A small self-supervised audio encoder (BEST-RQ), trained from scratch.
Model: 3.75M parameters, mfcc input.
Training: adamw at rate 0.0013, 40000 steps, batches of 128.
Data: trained on strings of digits, spoken by a formant synthesiser in many voices, 39062 training examples, 131.1 epochs.
Rows from block 5 of a small self-supervised audio encoder (BEST-RQ), named by matrix and row number. Rows with one number belong to one neuron. Each number is 500 + 25 x the weight over its row's rms, rounded and kept within 0 to 999. All counts start at 0. Numbers have three digits each.
After each neuron's rows are labels from the 100 clips, of 14976, where the neuron reaches its highest value: "loudest band" is the band of the loudest frequency at the time of the peak. Only what is clearly more common there than usual is listed. The data: strings of digits, spoken by a formant synthesiser in many voices.
# fc1: MLP up (model.blocks.5.mlp.fc1.weight, 768x192), inputs 0-95
# fc2: MLP down (model.blocks.5.mlp.fc2.weight, 192x768, transposed), outputs 0-95

fc1.163:535516536538540535503446465502487514457528505538529511507507539493471490484491467497511486472462494480430502484513483491501502475521514490505511489505553468498512511516491442494511513524483517527538494525539518459496481455462525530521454519541521529511494484487511473490503485467492501527
fc2.163:521530545519516430476523517498536503506504517517472528529508471477534476495490568488520448526553512477478476509493506427514517496511505527491465508512477503505507495474525474522507490487551474499460499480533513507471518470488493464515479511483491543453497485503464533514505504454486483496
loudest band: 500 to 1000 Hz

fc1.209:502527545550501473503504484503460494527500517506521527527523484504471518470487474535482467486507464495522488511499528526517495457436497507497478549484525502535458532477504467484534492510495519478528531494519514487507508481485536517485526497467454496514482518499518478534497450495548477488
fc2.209:505467489520490506533457526513513508528496501503526481503496508493513509498512469485518520519474440498519520464564499479501467497473491505477513503484574531525503517488477477496540488459489513502500476466501501470480510513515543527507488487552523495498496500504512486472486463485539495499
loudest band: 250 to 500 Hz

fc1.116:529460472499504577507501498508473477495536466453516482492472565551528520500497542509476464463487467500443519523493497483535520462429520465496494467486525502508481493490538476487531513510477469484465495494485487534457525521461472501492502533525503543503505502506511478500505495498510486489
fc2.116:486577531501513469536503531500472499488505488561493537511481475517544512516483527554482502511529498527504482502474525492477562494449498531472499501518530494493531479517535491504530491466446504542469466472505467518476481491496516466510469480511525498507485521494519485530485535493519518521
loudest band: 250 to 500 Hz

fc1.760:501533528503485519483447492480481526504513507503460499469523515530484498501517467483543516476506532523443480499464502521517504528492443480515477472447491519503509514485536508474542500496486467507488489499505513490447542456484552538462503480496531474501494527541528470492483516479477474519
fc2.760:486511493506498457470498518478528488536437523472515453479504545476485529481514428465499470498507494510452511512490552514480546489514513527499537509510455467514470486499500541506545498458510478500488521495444530549506504497503497557500488516500519457479495481514536464490508455498491479493
loudest band: 500 to 1000 Hz

fc1.674:458479476491513515457504505473499484494455487532513474501544478482483502506531505511534544475466521487522521473491498504507449519501501487485496469530504549499511481510517518457517476476478515567500517514465501491462510551491512524505433479553531472484493471467463476535511499472486478483
fc2.674:549480487496494481480500506493531456498482503481502501469523457485544506473474459503522475473528470506506482460472472476479482514511493507473486512507503464543514500508473495531464496539475501479508538458488468512486512500534542496513503496507460435481532504502460505477477505472482503458
loudest band: 250 to 500 Hz

fc1.348:522496479516509496520540554526485531514515472520537493500495559474485539497497478483493511526500540449451514513508485511504499478525526493515516524479508505525470554435460503503511457551485480492498511461514486491508534492508471485530436520499467499530478512539433507507523485525525500473
fc2.348:532488475519537529509490528498502482496489473509541511503504504468451498506518486513471528476502525531480511482560489492489493488519517523524442470464483519550503563473482535520496468518460514496499493550518519469486525498471460502515449502530539517465522531457443513507451518515496482473
loudest band: 4000 to 8000 Hz

fc1.475:531472403506531531487482480537487558491486478509470514441488507498516497501525511518483477497483463500523555491507533495481515487507511537536527469507520529480538491451535495505497477478486514520539490468502526469498480472486547534534485508498466485489465530543541506492503487490486491510
fc2.475:488510498519501475530507494522512472502501509488456499513505545488477537502482529512449516568522463497513500480467505487514533529498568500488502518460501509488469477522492507480481511497485525458507486497469497465510473500464515509501422504482503536422521502506549485498499493459492486504
loudest band: 500 to 1000 Hz

fc1.217:532482468519503490459512486485491473506514532494504462471484528508561519482480456493463512498487513495527466522512487499485492495490527495481533523521509535498488537517509501499489465489483504529513525518535521482430546530510487495456521509486489497520465514471459490516496500503468477541
fc2.217:559492494463467511512519425471517506465538464486497491494518494512517494522503486542509451491491529494470499459486511499476509526487500490481461493516461474505500499491487522481478489525510524516505477553489484486526532527482534465458504474509518536465515481521454471485485551493507509503
loudest band: 250 to 500 Hz

fc1.179:467525513485513519532485495502496520560485498502490494465439487448502479506545475513499465521476457502493501530519525504500539515486557451502483502510537515444520529501499483491485486448532500457529503467482501456496467476514514522489468524500497481502472528500549471490546508509531525499
fc2.179:480489518489532489534480493518502490509509462489486502499472490467529447495496516464510493498565494475468480511541464521464559530492505498475501554464522533504481485466489479504509494515511508524489527507506453492507496505511541511491464470460480518442494487505462500513530526474467487480
loudest band: 500 to 1000 Hz

fc1.660:482506496539511499530519473529496509488491544466511556494496534474480469540474500528531519497504532473501509480521504477495516527523505505528531520497530491490485522503466494500519501538520453478502476552514503518524470523525508495474504462526498460481500471557490486468550522498493515489
fc2.660:529522525502509499486552542472517490473514524462461483490491476523492506499524506524491473491496517508524475489508517544499547506495480502526488499489448494519470547506514506530465485490487477457452466491468517516513482499519497505547521518552493491515485476487513505510477492488542490478
loudest band: 4000 to 8000 Hz

fc1.550:498509532523531564503468483479499516505488489494515517469534547506492497473491440518508503495485498500483453501531496467464503558506463489488509509522539509528478497493512462470489475534491465523510521514518474539445523477526534465445536492549473497492524497517499507454482468499488512513
fc2.550:554549527471516520526526505506508475494528540498528487476546520528490532537498501514502462462478499490519526528517491496506504465528473452444525522525469452525511495534484518508504486485519480504512480494505544490528528511486492506497526511493514508546504527510512437489506508534499517521
loudest band: 500 to 1000 Hz

fc1.699:513508501530525479478480508481477521485449513553473539522525492529566517531489491522492568508472489492552469483533507512484474504502511505484529514486456478541494481504482524494464455511519510496456493515490516475508487503509503531503499519502512517464514497498520519490469504457501531474
fc2.699:494483491445488521512529493473469500506507513447498486506508435480540474487477491514451529502467515474508523483527473476540514465483509480480483504488486466484485484476501500482491497517470471495482511489524499366528513484525540489486450509486479510499472482497476482531546497501503545521
loudest band: 4000 to 8000 Hz